python train.py --encoder_mlp_ratio=2 --text_encoder_head_dim=64 --text_encoder_fused_qkv=true
Rows from block 5 of the text encoder of a small contrastive audio-text model, named by matrix and row number. Rows with one number belong to one neuron. Each number is 128 + 32 x the weight over its row's rms, rounded and kept within 0 to 255. All counts start at 0. Numbers have three digits each. After the name is the row's rms in percent of the matrix's.
Before each neuron's rows are labels from the 100 texts, of 14848, where the neuron reaches its largest size: "tokens" is the input token at the peak. Only what is clearly more common there than usual is listed. The data: synthetic speech, music and everyday sounds put through simulated rooms and audio effects.
# gate: MLP gate (text_encoder.blocks.5.mlp.gate.weight, 1536x384), inputs 192-383
# fc1: MLP up (text_encoder.blocks.5.mlp.fc1.weight, 1536x384), inputs 192-383
# fc2: MLP down (text_encoder.blocks.5.mlp.fc2.weight, 384x1536, transposed), outputs 192-383

tokens: "1"
gate.404 153:125119167094142104082125181115132138049112119158169162079121108065099127146112085136064146092187058182130136130136128135134161134134124086143203133137134108062126161183170104183128117178105172087166126183130122153114151162122109119149106103111200171126085100127140120101160116099080080131160109137047118191107155154112176149167112130098203147163137156102115073152093097168138121088193127125127128121143203157160134133159161083111129131117113124157105094223135122147136142142105081121123084117128093089113105047051146173099180143100131142134064157106154145116120090136149117138
fc1.404 140:059146100115157075145132150134111114054164152193075145078098123113129124166080094175130087122159125123176099107098100115118116207082156158063103163138130090110146111095163151135063130135091101122160129191154169164111130078172126120131106125124160114137088115199112133100087150162146132087133083139135167153080119126155144114103128117099213155159205115138119148174103134156128135068147111131136110181089166084106122123111153216075104135100128153139078114146128148090103136166136169121127109094133165120131088110124129118083087101131151144105165107094111111186107139156114153135
fc2.404 146:190077174126134114129068133139122076099120195082075175147133123119127128162165127101165086061060141142137103079193148100121141135187120071113159142193146151069086131113171119187191124122131143094150074182176119162117115133107103045114085113118166132123071138104124130145163132131206120120189122150186118078132120130103126124135112140136148078136087109174101119143096127106146127106099103085134157213187139088096118084143157123099132121144128096123117155179154101158178144078143175100069096115177130149114065149191141122153132095196118098151101118174095144083103098142140110106

tokens: "3"
gate.731 081:128136152147170079148157156105154100118123159133172147194106066161156122136155137093091139162130082128118155102109181099181094119098116104132143146121165162136120094136158071077134134116085087136111104088128153162105113111139146131128147147139043135072134129229147154096135144177125075087111111111089053110140140148111130137097091106124154061162145156128123067156147156096168149164156097154126193121055165140119154146189081133102058175105132117112114100150155146107076093140184133129096134087101152139114101132134124131183071156109165117151120123128139136111165098089097117107
fc1.731 076:120150138111126129148131147132183084111137142147107139156127060122139196087070107070089125122118150157079117126133156104140162149107110112145158201149107120122137181158159065161148151138116144140138071097125142126115099101081132152099161066110064107181105099149158173148190172130101089124072089122090117107153135037126143097136094081148097160090135166093112107088081118115143141143131153083117125108107151116148160124109112126077165150125123166098161050074134117121123152145252117163143135086119100088121135085160115071118180096135101126127152146112153175133132169120125145075
fc2.731 075:057075150209108106082103148127121098109093120180148152122132129124106096176122130124191086110147084078162080128129078157138157159128151103123079099120102165122062122108128162156115130120160086181148201183077134148105200120135201142108148133115188098129075116109112117147145136173171154127162143108225075104119115135137098125098108139163093076084166221170138147133217145101145142143105152101108129184145123099071142173149095168142107131134167143165144096111120098075097143145199082163129122099120103139130136180205077148124123091187143140100099118173109185110121145098151109131

tokens: "band"
gate.155 135:115141122163102150081154177152153134081063153219166090078065114113146098146133139138107152176089085092150129117134172163077140157113128157084190110137123163121142122182101139142122106154163134068085154074116160169171093141136140113153112186085137142163118145154140184127092084161157129146069140094045118113095091149191082081113121118144123083158151139123189144176147114156100064095208106124168087168155101110101096111144101091144087115138176138138175129087143060134119129170150115132132160129067119090091152148082094153104121174124135137163095109067134105083152127079108207110
fc1.155 134:111169110106124151117160188154135149115082117180131101120118087127143078120136113135081203129101167094104114110131145132128127098115068197112189148131103165128144145127133152101137120153201139091119129068162140129133119145109137074076170149109156096165072099177126143104109077190145086160099150097068113116139116076112095123109141133114187120146164136198165090127179106146149077085106089127138145177148106149161087090120179164138044118147173117109195132121167112121106148130121178123143165145109098125151184122146096142134090176123184153152144099072139116127193101133160153117
fc2.155 130:112120151098121168185104114124082117158090185123107115137125136166148125155152105145136101145207176148112111156078104144118127136136108147137097115156059061076111173145139122112124183131131168090115143159083122133171085137124083119095165157136150121156167162195122109157146183054113064130142088139115097080133053134102131215114101160140106152075104090161102143148102095143136133142116206101158130116163174147095113098142064134142161186135124149162118145096118112091158140105108140051163084127176090176185123137167174139129128127158096131133131114131120147137053149179089098121

tokens: "drums"; "band"; "to"
gate.44 149:141077129113129148142206135111101129112126148124111126086120117122127106104062100114097052111102111139118150105142093095124152128155140103143145131159180111098111108099143092139167140186125142133141087075144156133153086086131152190103144118108156186093108149090146123127143114151134076150102157110132092083103139147086171082103103123122087140164120137116122125121091139168129144075196144100112094157127028132171134131133158118113113046182131149132112090149158118105101040150162135148060165110081070165104114149084159098110095182090146146151163055097150152117143129111151133127
fc1.44 141:089211151176092104140146167070114096078079182120159090143163157131068148110180135123163076143142088123175123142140151113112191139160134146146137124121146153127113157146101117082111150112105108130093112198124088138159169171099111177114110135134109136126139083146105118117089181104188134133138126111088132163087108156120073124144104128101073180112070141131137139079168126121211146154136096140164142152087162142088154092162119130103062194164135081138056126181137126106145160127176084159163136209139128187207140135177122159217143097141156121189110137161135133118157169120147061163
fc2.44 140:162133175176098106105098103127146162175172141188151121104095091143128153070123075116147140112112109144133120174100159090215099142129128083082119172155094055089140162136084164125129169137108106095134130110149127116130109116107087166172194101155118148152130118122153092151215094149106128127168120095158110182140115139085178210125138064127152157114102150127161167118125098157105125176111168155124153144173136095064113086108107161184065130131096185159123153137139124154081154117095131133110110178137116163100078082177156118142119145090226102086143128133112129081143183151147131092

tokens: "echo"; "3"
gate.438 059:155114125121118200066149112159168176166136158081124133096138143165161137121099114148192134134134124147105177066099125108117086128161128216141215117107063120116088158147155082114063133153098124138144096161122188092124108193173110103105162151104141126149130186123126155105115103125109103117113093102061130119135176115115099114096112159103132154134100116143066098130113147185111062145142115117110088169125155148145157126135147115150166129128124110095089134108172148127159069143144096136151140126062057136106145124113138146135136174142112109084116015156149156054147137136143124135
fc1.438 053:152102132131075130170111111137126116117075134205143164149125091115177136106111174127172104097142098109133145105184096140114145109149149067124079092117174141110121105130099094156098141118145183136128133063160134140124112155148123209106121082111123119149102099116065142179113140142191121112129151113098152083137144143075099172137149113133098169144121135127202124141103087122123161121125118126173131101162119112117150101097123091103099080168127144167183096112119159127194101128106115073134144120120180125195176164136118129098194129140160107170142179172085125163115134147104135131
fc2.438 053:165118107030124129111083119143178131151201117086188104094098096118148142099063156182106190143122136162127209147107146117120157163174137080123139195153144072131123097121093140062106192140168105171102074124151090095094080127118147133167180127166096084142151143101108110162137067104075054114106114152113128090104145137074116219145115157132146160162111150161110110127110113117083150151176164084190161141174124150145106148086186121159055143114107183147146088128157052122110158107159103149090147115108132185116173157137089142183203148119145145144104087153136125151146125096133131076

tokens: "1"
gate.743 101:132160110139131140196125118095098121120142102159038127164152125152139128126058076085107100125095105135124080114134136129098110077165129188171086158119170141106125142104066115136156119174177115105165128081204099126190118086135154102153139155159148117098096095158104161187073129181129075131136134081123095128143139184127135103110234145126187127161150069187117121087135143137123163148137158119145109037085170064125087117125109163087170084179105090139123153112099111093093152113137106135117132112116154095101111156161144059135129168164136136142129132104180190105157102113141140091
fc1.743 107:122097119197080138122158167108148170111095162109050174099111121144153113127149118095096176081150157070189174135106122156148156127174124149118156054132111116100160137052094094143109116042116130122102128067130057137174084148129150131143158172146099066112124100142112168122121100209119138153123134130138105138160135132133108092095163106154139095139173148161128130138143141168168124081114139135163166070112144153129109168127169176118142097158136134118162136119167117118153156167154128142166140064164078144108154131123110130103111130164112170142143120050109107082120108111046135181
fc2.743 094:091146176181075112115090058110093133104129084133143137138128046129130156138151080126171114106152124100131105147155118136148098118122117154141080115155119118095133134110142164145167182107114128132111121139158179164120146156185102075124103108132097139141085125084171095142053098083162159137152195086172123099090216079131161119084143203111111154143163099110134137133150148114131137139122095100130128076121164124114164119128104132135095124093187091148150126170169154158162133127106119124101113154124141105128143152152144128102088142141052084107117080058094123110085173149195130119

tokens: "s"
gate.4 084:150123071106119133085111107143115167126127139129132101095126168141152181171161095144130103146151145105181100115158161095090142106148106161087184132150147097101138132134144117156094120140083111195098149197131166135115116138081077110113138115180091173145129129078097079117144139133172168129072143103153139213076064177117124098104117123159164106129130116183084136133130116090183141116108142160112096142083103088163149079128134149115164169148109110217123154112161102120127108164108147134105101200067161112143182115112159132131209163123097111075123152072146125108116134188072101140
fc1.4 075:153106131059135113117128169095173110123130132158170163162132128166146090118095130098120134089057141155116113150165101134135096128125146141123126086143123105106118146140084202145130112134086171155128134098144137119187177181137143100112156087139156157082099107154133132186149084170093080120118089141088083164144099166140102102127019210124135146191149096137094102129126105130133144101150108128144104149171147120177079176154110076146061143106151137101138077137117123177088058151080157114099142142106118143062093147153136130190116127095082144122137114116174091100073102102127148106
fc2.4 082:132148110143159144088129146167140129090102098156111071118069144131123145108074156082136158141032136101131115130169176133110168111092118137117181123105188108093129153153130122139142158099184147140121138105212112113089160117158141112191165119088123144105117093092117132144070115138089109168082143112187186193164210152186127097160138023119158128098141114073133129097124156103127123105147075149096140084128142175122173164083179126126099086141183106126134113096104166161120104151213080151115192108151153095129140131082133133148138112150169132151135132072156110106122142136086147121

tokens: "1"; "2"
gate.507 072:064149107136115118116087182153140160065124141133084113091060125107113117138108116038147117161093134102098187106164151130117099103118168173124100135119073108115111134129081077131155120136089085075146142169098129134158137127123168139162191127131131128162158119131141101140134120137162145150062088129101134109103184120098080124168161130157066210114108067114158103070105166083122077074127097103113137107198098118099198134134094142190124157061072141076138152146108128177166067122112137143158085155148121133170139127130140131129139129083159131133089119161102130146066094114105161144
fc1.507 073:112147126066093177185134085169133083150103087072152183161131112223086131128104158166235128148141123134105233117144164135120165118155121076095212133165129155096113097129078127126161085070084164119138125089089093143113113119151113093119122149111099137169117202127151156179193115140104133213139146109157137074158119189151090151141113079195076135137136092071105151096184143059101072145142083180159130115198069114128105141159102146134170096082116157216135100053149070132144091120161133116151131131152107134167152114107104080168131132145127167151141105117061060140141130159102146117
fc2.507 070:181152082172138169174195121103179169155113144128142132115124148138093115148132109113150140109118130108130116094087145099127161126093130107165113152175092134107128142138070140081104127183107100108157116179146113159218167067108132121165099148120106090109099065099112127112120193087149138100164109162127123114099112148124105123086145049118149101107149094179116132126135097106128127152078079149091140160184113099138143130170096140138113122165121137136131107107120135067133127091197109144133100071128111104161141078168152171116122109212093152132130140143118146043103129137154137080

tokens: "band"
gate.119 117:132148100120113187109201137159173102103108081186118054100148133181127140148092132106176105140126122161145146121157087095122112135156162118100137118174140124094125143127082116113129090172139078169152124168173133152068091120116059112067092156160090114175079157099150074150151101155149087084073156147120115132137174232098050142160138117109135130129093099129153114085148074154160109089096102151152175109106134149131125120178139151170146105079148135132137151113207171139148123140177163159104141110132145165116171077109094144174123102091134152172117098167126130203125103172131088146
fc1.119 110:129060100156144163094166125124153106145122142196134096117132117120128156141094115140168076109134172122167165122114133036141139109142145095098193158111130122208145166135119220139117154167130134181154124117110132139125145093108081068105120147178116151158071124122163097128150143157118043188144141160085096157169113184145106099120158152075149149113086121173126173077160147102121107087137162180129132084146112111101155137147065137164158188065120111102178140094207122106116104117153118144130113091130144153138111102173118124092086114144175104121157074099130131168091102124094043102
fc2.119 098:128084124119175047136111093124149121167134175112093130144116160139104075132125188186116127091115156094153141174179138157123080127084128069094101123184154124067167108118127087143153161074064186143124107144082189122102176135089121152113125131097115183207157093133176074115114096161169099125141124089131179093127120112067127107086114134124129105124114171127176117130107127150149144112095164134103133121143101150115102178168143094158098134143139085085113129107067107091124132142182200177116069118140209144155114086167101042118117149131124092099128085188103124162122120142114100108

tokens: "1"; "3"; "2"
gate.18 080:092155079123134092107113158126127152069129180159118203116121091206114173122136098091087120117093104125176123119124109166135119157118095153095096154168121175157100146150167122134118126170097162085145141169146112140146147109110145139145155133108101177087135089060117156205070160100144115089090112151136086124087080083124152095120165119101074125150145146153096130123140146163171146128081176149202108122112132148108114128109144102117091077167083129036084100150119184138102159050161151111135131099053128116118131122125197195124031175135118165144117111102179098063147195126170135135
fc1.18 088:114130130108104175184116096155142149122094230116118113119118155142129117120112119241104163092146142097175109097127105065130102101108140192159153138124161161051124004110108116109127114104170148112111165145139138091158129136134205099121149146089116121175152143092148117133154153180065168162141092119112181162163135169161131129163114127086106147186148128055067071113111093141139124085191115114165141139091127133107125062135147153150164154132118166106174186165110072099127167171100100206113097129135112143139078088154127109152124088098157107175118126071090132134110104082132111109
fc2.18 082:126065119101190141107102112147125166136121087168108151103122057112151178146148112101127208098089110104136160093139168134103093103134152084127058152150124167111160195149115115125125143158136186124048110123131135122141178114135131105137205127120149057153102107093117111108142082102160122129168131099111105141126205134168150162099152140129155156129195108175118156111110104099152127107095178131147161130098143128110076088120166150145075145126161113141133118132135147166134107163145170092038071176175096129147124075196143125130085169064121069174156153094105109132077129104125121162

tokens: "drums"
gate.463 108:150116160170139133092136112106134133165171180129151121112116121174143140144143084101051123151122061107175161146150118171119134191067186159105134130123097100062149152149144118139125118082094087134115103165142095135180127103105169064156115102199105085075185213171111115133153165050122128141159075146154088153150074110132117144173133102128115147081117181078106127140077115124103161140098139120120142136135126067086063139082137180114199151189144135106101208096114152122132179130174159129134118139118103104094121130065088156058162149108143103157187143083154114053096132096116149158
fc1.463 105:151188104123112078081121054184101126073098133176156091156081086086131147147122158160099139129131177098189160122144146136120175079130107142162188136144113124147166164101129196081106136137144120216203103168113086137090133153128125024054141203066101125166106178102111123147126083168133117119146170149159082154160146188106164052157162148130083176186109099117162116154151125115152219139115166153154115114124120144120120063141123156140129114124128103170202088121087165107169090097114107099079118178136181097111101094142070078091150103178165102091170132128091112163126106153139128071
fc2.463 113:145187128100092121122157131108157146159133123167122138142123161138105149132137090095155145156083099210138140111035126128176149190141103103152122147094132101169107129118155129137145102123163162087103133051142126107116155129092132131185204136123083148133101099120080159114170101089151121096135068138150064138141117151092113174102149101138143179152153106145116178131098131126134139125139120137138152100151122100139152123124086145136110124121039166171107088165133152168159110125105142154177116143147096139149101138128218136107166181131087107168113127137081127109109198145180141172

tokens: "band"
gate.626 113:135125157124150125140156103118154115082093149127130145052155171129106107118098082190137160177125085173138080108187115122159159130150156127135107152168113107110139090107193145104133141083118122148137092131137094089114119122106160139142100139159180121091124117201134135165113162055119154088134166106137142167119090187138177131087114179147144106137130126121162168156125151203145098091119138118126159112168120212119125079167158121154092156129101122155119088196169104084189185117146164184120134110115105108167155120106106184125112156121174060145044173133108143149131154104160105159
fc1.626 109:094098174144158115105179169140125181136127140110098061099101152114136129155149107118122134108107105113150118155113096118107124083146136163129058082166150086152143118140127102144169100100152133203141113153091182134132062126086127122131201184150149109107139168126142117125080155130141094159053125165085135147095139111136129185154152140123107145151070160118138137137106078125185161178116107107110099161154121132077195201123179192106083129149064164117138143111147182149151116089137148149109151106105102111128121146086118179156066158148153129144098173152217127085175102095114166156
fc2.626 093:090171161125125200117162137137126149140129193093064120101152177098178178126086103098135098064167103114101096038071175094097183178095074146126116129071154144114136184150153156151110170124118118148161100132107124059055108117146104146086142147186101099159116127172088146170188155078108092158134137155130119149148128160105162179116128197119103135124207109117088164147167121155135140117129117092147141162154171143148112115159108106119094099051130138212136097116107135167167139162127115145084151130115157145149158081058119124171142118152115157129105129147148133145157141190154107184

tokens: "1"
gate.433 115:174116144072127143138147128142135156204093093154080140139145141109098183070142120108094082128075087117099129148165115195098191145163131171188096121127103158150082108141082083056146136069110188111134152057137202145133143097083155145107111119150140125155156141121177130138123098095124093123117106117153101086117086142141112112184144159139081168146101127093111101149110146156088140030124112081164185174110125050122145172151100078149174140059144141095145140108140157159067103166148127138139100170136179080146135210134156177082137131096101063174120176142173135072140157115104153132
fc1.433 120:157118112155144138102064100129136135158124176139145107118143140126140144119110050136182139141144126164122169136178161174125134109139101163141087155116127125141128125122117097115141120119133167083129146136157141121154159109127125159095147105139170126145138117088143157135126183145130096081123131175129136062185137159094150113184181133126209200134098104148143115080117117098142171153053155165168138129111174076132151084123181091119086097068075148095091098130109159209116138087122154109106183166125108110168136167152087121157123080154127122176142146099245129172160133174126079118
fc2.433 120:087108149146184152151114080131142127138115178144079111061114097133111127142131134190145171142168209135114072167100141132072065117075118152135118090100119165116141166138113090081179140117137180119114100150094116127149092142149101073118160129099112158091123147142146125145147119076113152158135127112111103050087131175137142132102143178171064068086094149106109119174155090128123098096114139070119146140120200164163120178123103155134171130128149120091152184161131051112139186101128188102150122115156095128125083142179161171078138073158053087223168100135119136148032099138114142092

tokens: "drums"
gate.269 068:169111157119114143143159059130102079158163118172148113126180103132152107164133131102109111128135078106120128096127149168155132106150181082150118122170117116141101063131122044104134138091108113140110167126098079137091173110145083142124120122130087145133108149127093136135119169087171116151093167097146121143110101107089136093139054140151151177103111145125127104162122096136074063133130158153171110172077148126185104067110207166097096164087120093174160082153190106101141098100113086141120125126160146086109189163089148117188140132180103118066173186137171120149088132201127097114
fc1.269 063:143191146122138157113076165151139179098084144123118073119181166121120128172167156087111128115155104098155171152130148131157158157148071167102124107174118140083099108131132120101158065059099192125195121122162143153134109081094143111136190046100067187146131102106127074116139113129122153098127140094131136119089193080139170095115109126121133139133139137146135120132112155112149121117120102125099102118118119158127125169150150109141134111099160148149094090104207154156114207139107115110117146154137131140139104163182140107083154106187154156073134132127166104046135168113178152063
fc2.269 061:178162169087138133140204184155107124130177142137132169124132166109141136070128135133112155215097154138153161077111150122121190089115092133158114163096169157085141091138058111122117110117115087130099090117131133079133146179131109121131175118154076112127161144134135145076205137116116097068158117161162148136146139123162147130050177166138111152179166178153096074137156129150135132100135101095168113124205104134140122098134107110102082131161147148130131157124121153098066194163068135138153102196108133199139105127134099127083151165104187130085041112132114181107081175163137130141

tokens: "3"; "reversed"
gate.495 095:102121127114177152148131092112170181098124218070120128095097094096085143075141162054099083144112152094160090107145089105144132192118112172076079138209119086105108144147096101129129144182102106149131115198133152111155156147124114151130186037135107144129159091165110102098107156059145165094150155114122144100053073064152172112120149166109119086078167137136202118116145122149135168125051113142132049144098108130075109152105074100134193087091120149142095125138168109108165152114140189114157140149110171139149155077128115110155105123117096141152086118142129117096097134136135111142
fc1.495 095:133120103161166202156154149145110057179144156121115135175154101107176160151129189194134136120118112150182126131106153177119135107125157156160159055193161147096136188182127149108083129109143140152119136076174164111134102098131113100120116131130065151138066142105110146120106165078086105160096141156141139168076090135173150111135186108150152127100077092079115158164098081152116057138170142130115099160092075150137162091184150101163151126088216129096189111145106130105071125108114090125160086115106112168115126118072171140113109112137135158152110105135092113145145136169125123123
fc2.495 100:187132066138074141170222129127130163097104209084057131072134109168150109135121076104110150096118095168116100104150170112153098125150123141120105178073132129099129155081156115154132110127152084160125116128081099098161139132102107175186059141146130093127142106124159149125181095113121117121110155083044163153121148171162136103109110057162148129142112137150070074072135127112120120067119106129111112166111105049115126146137135109116083085114103131164184148117123143117101128125148150121118066159189079098123121113115107118127139103133142116120107125067131142122138126132130141186

tokens: "echo"
gate.455 109:156148120102070099125092141149099108076091123131088126092131055125137167157114045111141187102129116171167135134162140125125101126130124133073159143130090115106093139160096100160144129137094184113102132132163155184141203136127120108116037178093065074159113170149111120179101135112136109097085076104105118092112153084151188095100161114117051130131180140158192149143114134108064148119097130194138118078144135150136087117148141144082129154178119102126090154139099095107162057132181177127177169135151147171126149147168139228129087122153090187159122152107096153149090108159104131140
fc1.455 097:143104112150075175122140019172090128141124040081129145117158140082157156057143104086089112183153148093122108150130095115097096117217096162136097139097123061115150128137140142155070119122098126133125158178183108103172122208122041168097155115134141105113113158149136076139077075098108075115130083126200134142145142121193141150147107162143186158158091145152094163171115151153156119143126100130136129117143127170111154129148156132149151121115135135086071130133111156159153155109181165109139141046166114144148117112127114134163074080122136158148104106099184107184119155180148136112
fc2.455 094:153072144139070064114114094086154135108121151093141062174118148106132103112125153134124201216155146128152092177101095128151114120133091161129115149134092077128113121141194137099159141154138080100103141103122121129117099135076106144102149120119129100154180134050144172109088120178098094138049134092112169160143220106103126144105132085104147161190119122157143135125077140086118150119155091178100142127066109152076141196183222120140109093105129155093209190094162098126116107104124121127102170136118130134140125097110104088132148115157166175086163131097102140149155129175159109058

tokens: "1"
gate.440 138:205115117138110139070108037160144142172066167086156135119147093109189133168095127151198143139100111177116115138148111156148125154108139138096061108120155101117163147137077186136148149146115164110103113076106154063133126085110115099143080105125158126165096180102108158179168108177178155125110136125138153095112068110139123150180165191135127169178115124155132183149100087161096151094058110112126106130160111097149136159127119073156137074149115106130154216139146169137143135086156059107107157145074124111099109168148071128112103124167076126137141115098110119129156174146103095132
fc1.440 141:100093087189073109083081103145118131093094066106138142159152162127156192140134145078113157153109159185129157123166126129082128183116104115126123166085221135139149108128133130063156168145097137149109096152135157149130083091094082099065122109130130128099081182104133139190170133074171108124101141168109185063128074078160143140128170136176127157114092135148119173129145138136118143082085110171197189114163138137116176120145106117155155163154089101104114090204107186145120094103119073136116146104129134095143110174135056117112182129146104166143131149137154115064117195155158177042
fc2.440 136:168112101135163121149120097146126115126075153078073097065109185153123115163095177127137128109100122126107104179110125138095100089072136090078132162145109159144120135141160112098200133131150156073157103163128119182147113164109213087147148131161097169101132131074161102129135100076125134173122143192096121047096127147130093108166136119144151101120065143061113117133175112127117120123109149155112119155115167096138146176122163112121162157155140160059135133205146095135135188136088137119192141167136147147143104164181157142133148093158111066196155100218152169131054118148152130055

tokens: "s"; "ring"; "15"
gate.699 110:103127155053118133052151161086160151058094117228111147133107171115140106138129137143112084129144190092104162132162164194094111119150085133102116062111156178137094164147203149076076094127154196088184147143132131136162125115150070165184111129141124189157139131073132131107118147124139186073132170100086094110144107161057133145125148145119131133130120131169090144099177138114155114146140121165131174122142113124097153158167135128137109123117095186089139161161120183163151085146132125165077111095102119135114110117129124145117171154107190137163116111161090088149150152080096095092
fc1.699 104:100160097150163154111157074127128131172113090071153150051178088067115138135153088189126147109138141151141109072134181100150116108142183133157122107104165104176166101108193106146143134064171089108140114067082174074135086146153118112098115124060126156112057098117116148137130150102100110154170174178095166098152127111129105128084120127125107088128117166112145132149121095169105115124133140055123174158136120160158120093147173077120115158145186111108121120145185035095156096141102099177151118115107057119140173081106180144126100121115156115137136050146182147132146131106129075179
fc2.699 089:152126198107190142164109127123133157110217158186152146071114110096119149146140117134121173129131081118132076096148155125117153182178118069127120131119127126174116096117106135130103047142115138063111147148134099141124089091068149082157186135110112051134076169138086161124149053122158122108130086090122109156157119118175167125127110088126102091125183133087132076105106193102128131134144121101156128118135164182136096172148188142134099189135072123102131136149149062157116165140082084155104073186123160142105108100169207148095192101176151075163149092150104158130162186116097133111

tokens: "band"
gate.752 183:136146107128151153143169107094101129118110100171065105122138130085154174123117107134152157107137158176129159133093114134203171099159127095140152149133093128113055160183099144080121114101136089089110149153125126164155121115080113121101079170074209150146131125128145136077174148076134128074144112110107132135196132175165157167145164090133098145116131095105078148152097131137058155162145143100176152102089166156177191072109179143102141108136133098127092109152170131159133149163131144135131140130097145118127131112159116092137079123116154131141142167097083142130113108112109146118
fc1.752 178:099090149168111061095075135147195106177108149140198138118136126140130099096146126158196116111168136028094144154166163136088122172133154175092121109138129163165183088100169100152135147150121178151103112108159145086088178148168143161143101065178114180118115082147109140110134125186105184160115125120165138133036161118174102119164105113129173089167105132192175134088164086126136108138072127163125110113152112088053088150122121166112127145071180172138181050117110136113169120120138139139152140160185115152151116169130152159106129092102097129099137088122127129110160126077089135110
fc2.752 131:114136071042160071099124192118083127197150143093115113145156160104100083152108106163131105130113165140118155107193118121130128124109137121085164091186131125145112153132110138096139175121117140093153059200146160123160187140112155196119091133113078155097089112124124143156116116145166145122129122085180183169132153150110119144132135144099198180143165073131120101174148134135126126109132216151107129080007095098138059105184122105100114104128113070104095129115122177061157130100129110108191074092122107149114113093181167074126151117159134118075157108126154136146133167132147135111

tokens: "3"
gate.300 111:117109072129183116172182104146116140140140098138072126112161089152158084107088108150134109148149184129127131124092118104116103087125142114143124149145119094084105135084112132139034117175146130131112111169101144127156139125140132138098111121118127121162105106148119115117143193176172089095152108103198116111137127157073157110141191105146121150066148161110129143173111150104077124095165159119096156119113120122124080110201192113169184125129130040065069085152152110168126120099166114184123110192071099169167139085142121129119105123193151130193133124123098114115135132156144094135
fc1.300 106:132195089127130129142111146092107096169117144145144081121157147131112102114108158084091140097121128128202105123167138131070185103167112144028157123174112128094168091144093129077166124155137103173147108123124083165163086133104158215137126183120115115133098155129110172145142121144126120115128112128101161143089149152140088163170103090135082100178120121092083090155065132103199116101142132133127161110183158145101153148091094111118117179150187185106129163124111168147119134145116081163145120172162090061181086156143166136065094133181125168130160106174171118104191087138105111096
fc2.300 087:137154145084128091103135150133073143115142153163125051116112145115103111067099140107140090154139100148124131135149044105123174152089157065100110147087168042076115097150140098160134033173115101142170160096123068131060209155112071134161139112096203135152150108123121088162165124114138060119102086130157130105119154151140106174071137141140113064096174123127185159128122096138137098096147140144141104116177125101116098136110177121137048161165124178136110079196135176148144085102131131167158105156099138164110125129094129100152217109172141122110130118126110153145160121136094129102

tokens: "3"
gate.691 102:177104182109123156171111118160210098114144113177093125184142157161147167161115136127080151143172163162107147115087131100120142132176090107113149126062147150090170160109162111117113137161153125079130146188159205093161111141152190085119147109071084124103087115100134154155136089164133102121141133079089061122176186078127153078119156204123140071115132153215131177161098116152093132113144073106082168108065133114096115131082139076110103119132145112186137106107122133215144169131151122131094114080123151182054183093119113137090121142102085167136095158110125153147116090072073069094
fc1.691 117:159105129133129176108123116180168162093082171090107166120078142131121123185148140130172178112144161188121177129141200132139105141166098128117147078112164143091188176082137066140130103177172112114156098227142118134145154174115174107132139194101093109082132090112137137143122113148133082148164120142083086124138157030088169118179121163163151087164135150178116153143144060137134138128123095198128124162068170109132093118113126065145116107175144159189094116140095164151129136110145138070077135109105122174080201047107127116089132098172151129130066185148174121112115147151166117093
fc2.691 120:122167162150106157191081157118171110166104127125156085153152130132121143169156147089162036083068155094112047098131117117163164125110133115154118097119113105091133135113133135111143147057166135106131180133091135156150146132138106052076118114113120069188073083137106063112082092118182159137090160190128110108122102182124106113111135105110105151137129122162159094148135088111130131125154111085152163168177146120138160094136039089110123157092105122177114155149146083083141195138115081121195157102143110182137085132138081143117136114182115082090102110176077156164132121155075176210

tokens: "band"
gate.339 080:116157078093144147115144097140126147125144090155186132098085139057112148093114136114169135136230131109145116139133184103114149114194157192144154142079116112155160085117155106128117100137059163114135198152116092104134131125125150132165139160153097163154126104155178140172198140123075152123066130147110171177145067143198132124127051146130132115124146167094129171143121139117133128111120086108150192116078130122066141098115119156159120166112078121172109072165112038123110167107118136137146181186123144169134096069152118140177134138100120150125148079155124101104145111101151121147
fc1.339 078:141184140212106126122164088228132147198170110129073187159145096176109117105127127096126133118135116095085124140111151182128120190063135121146168181136152130112127151120092163115103139173115121072142096182157099174100167168096148122102120071116127131110135161159145094139143101094107196132124113133166159131177142160087137091188116071122124161112137098117168098104156146136155130171126139116217170146152154171053125107103106067147148141155155105119119150185138142103125091151116118140083099155115089082135137124121146173100143043119065123186152102127127131190154129150110177124
fc2.339 074:100146071130099106121146110110139101165144080134144156178145106131079106120144048124117175171093182085132113115120149115129147126089081121137132156120141106111081090118091139110122189122133074141121148102112164148137142116118081209097133088094135120165118107134175093120121137134101155089084093121180139074110166111114140132113149119140231139082090132072122138101156090141148139118092108088110108155156097144128105187126162163105102136131078158064156068161101100100141082102136148138173126079164116121147086104172139133130116089055123138172084104093143094115135178198203092144